A small image classifier, trained from scratch: trained on analogue clock faces.
Rows from block 4 of a small image classifier, named by matrix and row number. Rows with one number belong to one channel. Each number is 128 + 32 x the weight over its row's rms, rounded and kept within 0 to 255. All counts start at 0. Numbers have three digits each.
After each channel's rows are labels from the 100 images, of 14848, where the channel reaches its highest value: "peak on" is the class under the peak; "strongest on" is what is common among them. Only what is clearly more common there than usual is listed. The data: analogue clock faces. In brackets: how many of the 100, against the usual share in percent.
# convs0: first 3x3 conv (model.blocks.4.convs.0.weight, 112x112x3x3, each kernel summed), inputs 0-55
# convs1: second 3x3 conv (model.blocks.4.convs.1.weight, 112x112x3x3, transposed, each kernel summed), outputs 0-55

convs0.10:074044110098097088086097084103150105093141096126120157094098128129099153102076113089112109103147114105143123120142104061117129104112040149105125132095092140118104142141
convs1.10:113120093142110130116126200124108191167142146135131083176179114132131148131096112123150135190086120118096090078135170090117069151140081118176086135149110117165141097122
peak on: face (98 vs 41.2)
strongest on: minute hand past 1 (97 vs 8.5); minutes: 5 to 9 (97 vs 8.5); four ticks (59 vs 24.7)

convs0.69:124171138135095140101090174072110141084124124123158113102110131125125161074176146107133113076114161067116087137126153156128133150119149118166132133120129083105134076104
convs1.69:119185174104114114098152117118178135136137130209149117105131108094112194133153148176108097145194178097158154101115141118148179060108103144165133071126099122151168176142
peak on: face (96 vs 41.2)
strongest on: minute hand past 6 (72 vs 8.4); minutes: 30 to 34 (72 vs 8.4)

convs0.98:095091097110116026146161107119125057110156113112115174087143058074105073122140144140108131121112095116109104145092135088157134064114066135134059132112112152109124081102
convs1.98:096127098136119137152103188151132136084128123138110110123157162130148106131109149096120154122164091089169118138147140138145141121111219152117088191148110092093142095111
peak on: face (100 vs 41.2)
strongest on: four ticks (65 vs 24.7); minute hand past 1 (26 vs 8.5); minutes: 5 to 9 (26 vs 8.5); hour 7 (25 vs 8.5)

convs0.30:105101187086106157115101080112123101080167069227131115110114107140134111073152149132088091121120105059069133134124124127165143105090117116128168115153082123129091116124
convs1.30:118083122145122151164102137088127111161113160168161156157111129168119118086125142137138098142061140119118080139178159148117169152118154171176119087195101177127152151145
peak on: face (87 vs 41.2)
strongest on: four ticks (100 vs 24.7); minute hand past 4 (58 vs 8.3); minutes: 20 to 24 (58 vs 8.3)

convs0.29:121105066152112108090098145139123077130140088067107130060063152111097095123155130153141165136143037108083085083094082132117160103110144137085115134106109086107136125100
convs1.29:119148143147065118130142163128126120120094075187094126148088133113195096093148106165125119125170072152123097138123113129171172160069124135075139120159107117186161082089
peak on: face (76 vs 41.2)
strongest on: second hand (71 vs 39.7); minute hand past 9 (25 vs 8.6); minutes: 45 to 49 (25 vs 8.6)

convs0.25:130103126159134129137108166112147068125117119122126112115126129151136071140109125124140148125136142161133106124109167037158124058098174128078142123121144097122104102145
convs1.25:134149162094163122111163148148173216109141106127117131121139151137076085119085131086138188124149141123104137123151121137126110154102099162201137053086147181138128130067
peak on: face (89 vs 41.2)
strongest on: minute hand past 6 (98 vs 8.4); minutes: 30 to 34 (98 vs 8.4)

convs0.87:110106108115155138160100162121164103118173122081106124088092176153127132110097131110139076150168079054145097143116134123169138098151123203120127108118134137105125204092
convs1.87:143129118084150111073171167093192176130090156126117105110099095159170107102094097111138106122116065089135065113092122067138089159097176136182168084111116147119111085128
peak on: face (96 vs 41.2)
strongest on: minute hand past 6 (74 vs 8.4); minutes: 30 to 34 (74 vs 8.4)

convs0.68:126142142108110152160069135128102159135121105204154059114090120088113131089172107169169151137093120125119044128151173131171152130111180056095138123083110095067134126109
convs1.68:137133107100106150143155029102118159163072138171151138171169074134150133138110075125110114133099094104137112133111162101094157127169100145138068114123133135133143083094
peak on: face (97 vs 41.2)
strongest on: four ticks (92 vs 24.7); minute hand past 4 (70 vs 8.3); minutes: 20 to 24 (70 vs 8.3)

convs0.53:077057134070146109140080097103133102080116131113127140117129163163083133090139072111125074095046063102135095119182125147150082154108113146148128098156095127099125143122
convs1.53:202106075126143160148131178083204145126157128170134080124130149117089116031158108132131143104133138143127136168151119114091149127141080129145140123123140154154134113162
peak on: face (77 vs 41.2)
strongest on: minute hand past 5 (77 vs 8); minutes: 25 to 29 (77 vs 8)

convs0.58:104099088142127104145133069111156063112178128118163090126110158147112126124166111105143096148102067118151066059097158165157111151137155072148124122142131140171153080079
convs1.58:147129124103140116104113160082121093098104194165147157127093054141110184103156093128102145092150133108161075135120112139135149094129102101142143092098105129136142121097
peak on: face (93 vs 41.2)
strongest on: minute hand past 6 (100 vs 8.4); minutes: 30 to 34 (100 vs 8.4)

convs0.63:150141174161118136129099121140116144161115129090163162104125161111159158130196080154120147101133136161135121115145190125104163151154124190176144149067094155066101043119
convs1.63:114138167111091149081143113106158045112102135128100139152136058141141132105166112115096160141187098139156090199125138124109183064147116096153096125125137155101115162131
peak on: face (73 vs 41.2); minute hand (25 vs 1.4)
strongest on: minute hand past 8 (52 vs 8.4); minutes: 40 to 44 (52 vs 8.4); minute hand past 12 (47 vs 8.1); minutes: 0 to 4 (47 vs 8.1)

convs0.101:106107176101126102124160077120061144097066118132168145072093153152111173132086104114121119110112113105121111086143167110152018150083096139103122044121147090132085138137
convs1.101:109107112110203078120088139132113167179130127157182111157159138104086164117097148121123064107127132105175129127141126117071099124128125159117157116137111113126115139133
peak on: face (79 vs 41.2)
strongest on: hour 9 (35 vs 8.3)

convs0.32:120160090125102155154093161125133111080103101123105139140127044164092127108121130169181097159102135162115078095070145066160138096093169079098148135138162130155081121103
convs1.32:077208133143180132174107090107158093200148126135137109084115161211112130171163135170074104137116169168132165095112101098157123134163129117193132120140103104100118173129
peak on: face (98 vs 41.2)
strongest on: four ticks (95 vs 24.7); minute hand past 7 (81 vs 8.1); minutes: 35 to 39 (81 vs 8.1)

convs0.43:129160146114093087141156108097105081112115077152148117107111076058164143134101122204085127106098146129105092116114109128186116168115100126173084082112119112079081099125
convs1.43:126129088141148123129120077141101180171053080196127176171144152117094113118144098163139220134127110139087108122160154144100098172144102142128070133100137086116127043131
peak on: minute hand (33 vs 1.4)
strongest on: minute hand past 10 (46 vs 8.4); minutes: 50 to 54 (46 vs 8.4)

convs0.72:144086136149135124063111108108100093109201168118120139115187130179102114087127106128004140159135139111152135158113089150105092106098091108126115113128128113155122143081
convs1.72:120079119121128138165127132134103134131105074080106105132122121166117111103124123112185111185078141109103190138116150076099043122103148158100137133130125076072093097124
peak on: face (97 vs 41.2)
strongest on: minute hand past 10 (33 vs 8.4); minutes: 50 to 54 (33 vs 8.4)

convs0.105:162133141109134136134147054113091156136134140130119060140042071154085125159129133114147064116104133106127074132074160116182117107144174056113187111110132119096156102111
convs1.105:167119084139150161115102129161167156144116123123161147168174130138111131166149169154109175090087071148102098138119145105069115151165127083123144096079156060065179095118
peak on: face (86 vs 41.2)
strongest on: minute hand past 5 (76 vs 8); minutes: 25 to 29 (76 vs 8); four ticks (62 vs 24.7)

convs0.15:086038137136100141126183105093106122149181120131140164121096185097095050144100164126109121167146073126103130132117075086176103052101156145106083095122130114087081144061
convs1.15:105108093036143149117164154148142085134073153152154034099091039112115123148151143093117116156082088118186118101122135167111107134104106110146132108111176093141125136126
peak on: face (98 vs 41.2)
strongest on: four ticks (85 vs 24.7)

convs0.22:122151145108124108092128115107096116141127193095152096089076115197140094120097130153068154133128136154119136097164163118128119082094177142182118117091099140065112089139
convs1.22:111176145166143106080155145197117151119167077143131092154168157164117085111142160093193094134121093122076148113137169142105109166162130092164109154128121108141142127100
peak on: face (97 vs 41.2)
strongest on: minute hand past 8 (94 vs 8.4); minutes: 40 to 44 (94 vs 8.4)

convs0.62:157043159112131086066046082148150082134141045086149149103067130130109148139160119075087152121123158162154123098106084108138085131144100125111121110106099146137128116097
convs1.62:204115096165145085169156224133111137144087142084148173135106128112144135114172079134113154109069116125086134129116108145129096181154116158101100108134138161127167203113
peak on: minute hand (28 vs 1.4)
strongest on: minute hand past 4 (52 vs 8.3); minutes: 20 to 24 (52 vs 8.3); hour 3 (33 vs 8.2)

convs0.26:165153172130133115130125137140123132078079136107176102117168142066166111066094127179133123109122174169162125134132149108132146095126111148154077111082128105136035110140
convs1.26:137191105093189092081084143166129062100126138177108139103087065143108116097120115141089189138155137095134077124091179140116137094167149096205118144098111076143155133104
peak on: face (79 vs 41.2)
strongest on: square case (89 vs 29.8)

convs0.12:138072161104144110065149104135142132138139063136152173119139083104071120106155168121100147136176144125128103141052088130117106145117153171141148161149159042137119083063
convs1.12:120108146155182078136126140138143125138126143157127109080106103158100196142177158108194143172116171134133124172153122061127119108183098127156068082151124156117183154097
peak on: face (67 vs 41.2); minute hand (26 vs 1.4)
strongest on: minute hand past 12 (44 vs 8.1); minutes: 0 to 4 (44 vs 8.1); hour 6 (40 vs 8.1)

convs0.94:101106137129096081121161086142162099138142127106155112138164100071113112114112123099128040101112164072119098111109112142131115147133036180098116135194154104150115203128
convs1.94:147165054071114148122122156138142101083135103065177134203094119126119194110149106102143142165114169137142125119140168102119187114140110098137073069145095116089101218117
peak on: face (98 vs 41.2)
strongest on: minute hand past 10 (88 vs 8.4); minutes: 50 to 54 (88 vs 8.4); four ticks (65 vs 24.7)

convs0.61:127155113114105097152125180176185144191095123174072135084121122107141100146099118149097125126170161184138107148116093164100170138150098162111129181113114169120114088105
convs1.61:186152169123131199087114111141187129146089115101151157141081133158096137113107125153130131163157179092142117135127121137116168138149175115098153094138130167119138110149
peak on: minute hand (33 vs 1.4); hour hand (28 vs 0.8)
strongest on: minute hand past 11 (47 vs 8.1); minutes: 55 to 59 (47 vs 8.1); hour 12 (31 vs 8.4); hour 7 (29 vs 8.5)

convs0.78:151100131085093105139132077077119096139128105118088182095116114117127080103150136099071119144091177146114119145136129120099098094128121161159111127133116164164117085076
convs1.78:118095081182137163130103161083157200110116078182135135138126175152134116103169184137139087181129185120117134172104130118107128132130163105150092142162075144115154089113
peak on: face (77 vs 41.2)
strongest on: minute hand past 10 (40 vs 8.4); minutes: 50 to 54 (40 vs 8.4)

convs0.27:147125092069101145166132101075110122081182158131106168045135067176137091084141138162173136137142081088153121115127137131158072135104150143106115105109101125131105098099
convs1.27:141171131083089097116138128124094153125122174151156110184074132220123172111148143131132089144149156089166123143117127110046148152100070160120135129191105132147150122107
peak on: face (94 vs 41.2)
strongest on: minute hand past 5 (66 vs 8); minutes: 25 to 29 (66 vs 8)

convs0.76:150057150082120118136164094110124139151158078117087162125126111138097158170081145096056113112161092096096090102080114141174064125125164107121084145112130100123084095126
convs1.76:150112107133173098105100155139161108173107138183136056144086130207099127076150121133098111143114131107148128127126156102080152135152153111086129160076128114110136142145
peak on: face (74 vs 41.2); hour hand (26 vs 0.8)
strongest on: four ticks (65 vs 24.7); hour 2 (44 vs 8.3); minute hand past 12 (36 vs 8.1); minutes: 0 to 4 (36 vs 8.1)

convs0.110:128040120133111138083066106110114167100135053175100157107138135136085120090139134111080135092125099113132073069131154083126107139130120043131129137107095141100109087118
convs1.110:095094087136150151143088106161158071163172110091092085144152057089095182116123142115120117141109129140097162073114142142096102099174158163159109066072165168137056094146
peak on: minute hand (34 vs 1.4)
strongest on: minute hand past 1 (51 vs 8.5); minutes: 5 to 9 (51 vs 8.5); minute hand past 3 (38 vs 8.5); minutes: 15 to 19 (38 vs 8.5)

convs0.49:109117162132144147083157128124136112126099139080165156124155113146155072078147111167073152140128158128074126208162113152137126098086087194149104089086117041110058150153
convs1.49:126133094116162137134111103112139095140120128157130175150101135149122114092108137160118081121165101169120113198133088124161115183166168132162155081173116138121050120037
peak on: face (93 vs 41.2)
strongest on: minute hand past 11 (60 vs 8.1); minutes: 55 to 59 (60 vs 8.1)

convs0.47:103110102121121126084044096097122109104101097157142119084104196122142116079178099167110156084135121120119108137132133146077127162094104127097087149117158150154139068089
convs1.47:137112108144078136104115135114149084173123093160137128116105057154153164172150191173203137122130146127187157148128145145156079065138142127130141082104089070161154114109
peak on: face (71 vs 41.2); minute hand (28 vs 1.4)
strongest on: four ticks (82 vs 24.7); minute hand past 7 (38 vs 8.1); minutes: 35 to 39 (38 vs 8.1)

convs0.97:075111114127124114160086081112108086107142087116130130112114138122128179107087103144132121110124086073096084103105158155111049181120164130130169058125124159109052105070
convs1.97:194133156122095163094111110138147208044111161171161121129111146104111115085107143120183166124119127128097120191149113154116124096129124155123082122138127149111101196148
peak on: face (69 vs 41.2)
strongest on: hour 12 (39 vs 8.4); minute hand past 4 (32 vs 8.3); minutes: 20 to 24 (32 vs 8.3)

convs0.66:101078120105115168118133126032117121105146099089125128074057115104085151107161162085117089154135134122098100111144123101162121142108113099146153099116089076091150113117
convs1.66:147128115136151149139164120063113171106108140181214121110130117086167140076110255107170119146122136109120149134123131147143151168155134132143150099123164170131136093110
peak on: minute hand (46 vs 1.4)
strongest on: minute hand past 2 (100 vs 8.5); minutes: 10 to 14 (100 vs 8.5)

convs0.70:133099060137120116126056150201163080105143128089089121104094122163098055125141123091111192146099099169148078139149127106113111087171182151101141138095152091145185120160
convs1.70:202178145150172138123147151150200191159151139122120158115147223178111097078117146177109238092145132100118100102130124112106136176121109150124136138088086155066131144104
peak on: minute hand (44 vs 1.4)
strongest on: minute hand past 1 (56 vs 8.5); minutes: 5 to 9 (56 vs 8.5)

convs0.100:088081081138118139141127115111141158076089054119052143095092103074104144109084164152157117116139095108104118074130148111106125139163169070071128097145127116110177174130
convs1.100:152177142146183128108066123140162135071115118141175145120134185189124160144160130103098136103074103115141101102139163122052165162186089096063137127139131090140164116107
peak on: face (93 vs 41.2)
strongest on: minute hand past 7 (61 vs 8.1); minutes: 35 to 39 (61 vs 8.1)

convs0.80:123094172099116118108079127085134096134139156094138111086128081118119066066179163106047087103125111117108125145152113183091156107130050087107141182111118138113111111145
convs1.80:113161080144131088168103086122167204140130095140102135152137151115143132081140135164178108065156148077067076099051135104131104114134172133158108148194036110122096061118
peak on: face (69 vs 41.2); minute hand (31 vs 1.4)
strongest on: minute hand past 11 (99 vs 8.1); minutes: 55 to 59 (99 vs 8.1); four ticks (54 vs 24.7)

convs0.82:117121145090129149148134117173115116145162164056130096048069127118106147120071143121112103077177069109134128113126163133190122112082074142095115107117085143096149074112
convs1.82:173213133172089182185129133106118106164084170167105176147130139120146131073171101216131141130195140102095134136109142088138118158077158150114185142162149145134154126125
peak on: minute hand (36 vs 1.4)
strongest on: minute hand past 7 (62 vs 8.1); minutes: 35 to 39 (62 vs 8.1)

convs0.60:152131136131146130169105191130072114097145113143093208073098126122129097082121120138040155113134143134131110150149116138097147158135148125131114144126136142072117091113
convs1.60:140118144130107135047145105127120213054084141140102087095133076152108108121107119142164135159150192153133163097121127136144113161154155140154097115127096126141112057137
peak on: minute hand (40 vs 1.4)
strongest on: minute hand past 11 (29 vs 8.1); minutes: 55 to 59 (29 vs 8.1)

convs0.92:150156101080162144115111127142104119097180071127191118118131142171065115081176090093158068162091084142122075133136143125146125137067146141129092140085081118113200175065
convs1.92:130143142106138128208179140145128127168121085146131107091119123151125130157154141118142118099176071181130116128139116087120152125092064183165120089174170110164175130145
peak on: minute hand (65 vs 1.4)
strongest on: minute hand past 2 (68 vs 8.5); minutes: 10 to 14 (68 vs 8.5)

convs0.55:121149171095129143162129099126159143125139128144075075098159099120151120156104166177122159112161139108095107113080103126126159128151095074085095084189104089131077119082
convs1.55:135150115053168191143081141146076132108146125121124113131130163130115143118132116135131166129074137120136152120162138163159132135101093132151107088174064138123100169099
peak on: face (94 vs 41.2)
strongest on: minute hand past 5 (59 vs 8); minutes: 25 to 29 (59 vs 8); minute hand past 11 (31 vs 8.1); minutes: 55 to 59 (31 vs 8.1)

convs0.56:148130167106115112141165116110076122106151100119126150084127087147094101097205126141118091137109147192164104135075109126183098119114095112123112117074120152081052080189
convs1.56:129110080070102178161147094116073160119146148203116169096149124134176126077158121177138155123146164091146140104137113143181096118153097165110105142181068121097074111072
peak on: face (84 vs 41.2)
strongest on: minute hand past 11 (100 vs 8.1); minutes: 55 to 59 (100 vs 8.1)

convs0.85:141109131178075118082110042121117084110115068079129140088114162153141059094089129159069161118146116082081096137137153134139093148120140130123143045143174125096087108100
convs1.85:125133131097121157172179153129123143169117138076138136130084118150143105165154127158182128156136081094153141113132126112179116136116074138195132087112093130117204102177
peak on: face (92 vs 41.2)
strongest on: minute hand past 12 (100 vs 8.1); minutes: 0 to 4 (100 vs 8.1)

convs0.14:165145071093107114117110092166126110105117115077125183132125092105049083102121138118072125197129142128194118087131087104113121110117077084097121146157104133057084118105
convs1.14:125155158092114159152150117130034133087152169165130122131121092131140118169079138071222145130152100057176099133189112118144130116136126044133129143163126091135152153111
peak on: face (73 vs 41.2)
strongest on: minute hand past 8 (36 vs 8.4); minutes: 40 to 44 (36 vs 8.4); hour 7 (35 vs 8.5)

convs0.99:179070113126101108172047092120102090125165141106137161075137074167131124093146105109092095100096133134138133129138060117110094095080106142129099105115104109125068149130
convs1.99:123189111163102122115107158150092136154135116166205146101138177226081131065161105159132152125127130122106148163163122131116077161065121142093168227117104117122072154121
peak on: face (77 vs 41.2)
strongest on: hour 2 (76 vs 8.3)

convs0.18:061095121170085119169138074116107102131162121095133124126100115066147116170083192119124117146163119111074106096128177172139128145155119098136102076154176131034115120145
convs1.18:158111124098178133137145180133098088196143141101163120119118126147176098179120122067177169179126107094111094082090142056131107118202090133209143061151107151107150139158
peak on: face (99 vs 41.2)
strongest on: minute hand past 12 (100 vs 8.1); minutes: 0 to 4 (100 vs 8.1)